Weights of a small audio captioner.
Model: encoder patch size [8, 16], decoder activation swiglu.
Training: adamw at rate 0.00062, 9100 steps, batches of 256.
Data: trained on synthetic speech, music and everyday sounds put through simulated rooms and audio effects, 39062 training examples, 59.6 epochs.
Rows from block 3 of the audio encoder of a small audio captioner, named by matrix and row number. Rows with one number belong to one neuron. Each number is 128 + 24 x the weight over its row's rms, rounded and kept within 0 to 255. All counts start at 0.
After each neuron's rows are labels from the 100 clips, of 14848, where the neuron reaches its highest value: "strongest on" is what is common among them; "band" is the frequency band that holds the peak. Only what is clearly more common there than usual is listed. The data: synthetic speech, music and everyday sounds put through simulated rooms and audio effects.
# fc1: MLP up (encoder.blocks.3.mlp.fc1.weight, 1280x320), inputs 240-319
# fc2: MLP down (encoder.blocks.3.mlp.fc2.weight, 320x1280, transposed), outputs 240-319

fc1.318 [126 150 118 159 148 166 173 121 156  87 112 142 139 148 167 143 117 108 125 151 197 135 151 130 146 191 117 135 137 108 110 127  80 130 155 156 127 169  88 122 103 145 127 145 113  96 135 181 162 182 163 129 114 127  76 102 120  92 100 142 163 101 141  94 116 161 113  91 153 154 121 143 166  94 164 119 166 129 147 110]
fc2.318 [150  97  95 140 154 154 144 114 119 149 143 152 144 158 113 106 104 149 138 130 128 144 164  82 153  57 115 141 158 148 158 124 151 165 155 115 143 158 124 116 156  91 134 123 158 139 132 123 130 142 150 144 129 119 142 111 111 140 192 138 130 118 140 115 122 150 126 122 102 111 114 145 131 145 124 145 122 129 144  93]
strongest on: speech
band: 2000 to 4000 Hz

fc1.334 [128 165  96 123  99 102 137 144 101 123 119 139 177 118 118 116 153 119 110 110 152 123 121 109 128 109 130 146 152 122 106 157 141  78  94 152 135 188 137 157  80 134 100 150 136 133 117 141 203  91 125 124 140 158 116 172 114 111 136 156 105 140 111 154 133 144 134  97 125  79 130 125 146 107 139 104  96 150 108 130]
fc2.334 [166 153 149  52 116 106  91 110 118 133 119 104 145 152 111 111 140 111  97  74 145 116 130 145 166 136 113 132 146 145  88 130 116 137 140 105 139 145 132 144  72  99  92 128 119 141 129 140 110 138  83 155 134 139 126  96  88 161 126 110 156 149 144 132 162 102 136 139 143  81  85  97 159 145 129 143  96 133 124 179]
strongest on: everyday sound
band: 2000 to 4000 Hz

fc1.724 [156 177 141 164 110 167 153  94 108 154 114 112 114 107 181  91 111 127  94 142 110 136 102 154  94 122 104 132 153 113 158 119 125 163  94 157 122 125 128 177 173 133 145 137 119  99 137 123 139 139 153 128 137 154 133  97 151  93 153 143  83 156 124 138 114 158 162  99 125  90 120 143 146  98 139  45 130 118 122 131]
fc2.724 [130  90 134 116 106 113 101 155 120 140 142 162 143 113 106 117 134  89 125 126 129  69 117 100 105 151 131 154 144 134 101 112 128  55 143 146  83 144  97 181 153 124 133 105 133 144 139  98 148 139 143 114 161  83  98 117 151 143 134  89 106 142 161 124 116 105 147 163 125 137 141 128 137 147 110 185 115 109 152 162]
strongest on: drums
band: 4000 to 8000 Hz

fc1.415 [ 86 119 130 101  99  98 119 111 136 142 128 115 115 127 128 158 162 149 106 122 141  98 166  91 123 120 137 124 140 163 128 125 157 105 126 119 109  96 146 166 122 131 121  95 166 121 152  82 140 114 146 150 126 150 140 135 141 110 155 133  67 120 112 135 155  50 150  94 125 102 113 106 131 110 141 139 149 122 153  98]
fc2.415 [128 117 139  89 111 133  95 129  68 159 115 109 140 137 128  79 165 123 157 155 146 147 146 109 129  90 146 133 144 153  83  85 107 132 128 110 128 140 171 105  73 158 119 138 177 137 131 131 143  83 106 112 107 129 121 133 142  75 167 127 137 129 136 117  93 127 136 166 132  80 143 162 120  85 108 119 113 142 112 131]
strongest on: everyday sound
band: 250 to 500 Hz

fc1.87 [129 159 168 135 131 172 168 152  95 169 116 118 135 112 126 131 140 163 141 106 105  81  90  89 152  98 138 100 108  97  70 164 105  86  78 133 121 118 160 130  93 122 150 107 132 135 156 144 128 107 149 108 132 147 137 149 147 158 121 118  83 117 172 135 137 114 130  44 116 109 108 114  98 100 162 139 112 114  86 140]
fc2.87 [118 109 146 124 107 121  71  88 126 141 125  67 141  99 121 117 127 130  97 101 133 164 108 179 123 133  76 133  91 152 160 124 120 166 103 129 150 148 168 127 114 118 123 152 122  99 149 141  94 140  54 121 141 120 185 127 146 149 156 108 147 157 114 141 140 139 162 159 168 104 137  89 144 171 129 130 131 125 138 144]
strongest on: speech
band: 250 to 500 Hz

fc1.387 [121 135 132 116 107 130 190 101 158 122 130  89 128 162 116 104 166 102 160 114  96 129 113 141  89 127 105 114 110 111 147 100 164 101 137 120 142 117 167 109 186 118 143 166 145  95 131  91 173 139 117 100 178 124 121 151 179 168 144 130  95 145  97 136 164 152 142 147 113 104  70 106 120 122 167  81 119 164 141 133]
fc2.387 [149 139 127 112 125 124 112 107 184  87 148 111 153 116 132 120 106 154 140 123 177 142 127 150 135 164 126  86 101  99 126 157 104 131 152 111  98 141 123 134  89 134 134  88  87 112 133 173  76 134 104 147 164 144 103 137 100 123  62 133 153 118 114  91 146 144 113 141 138 162 140 158 115 135 121 158 166 145  76 164]
strongest on: drums; reversed
band: 0 to 250 Hz

fc1.619 [130 138 113 147 130 158 173 164 114 133 147 157 127 135 183  62 151 117  95 139 137 132 150 147 142 145 147 105 129 144 117 149 105 147 122 133  89 115 105 115 155 159 129 113 132 124 194 147 145 158 107 139 113 111 100 128 147 149 106 148 110 109 130  79 139 108 148  98 102  92 142 149 123  81 138 119 155 127 122 135]
fc2.619 [124 131 145 113 107 161 129 133 119  89 119 148  99 160 144 113 148 146 148  74 135  81 109 133 108 100  85 153 110 124 191 124 122 125 140 152 135 125 115 117 146  87 126 130 111  99 136 171 167 168 156  99 125  98 159  95 103 127 143 130 122 145 133 169 108 118 128 131 168 115 122 102 145 115 123 125 108 156 109  96]
strongest on: speech
band: 0 to 250 Hz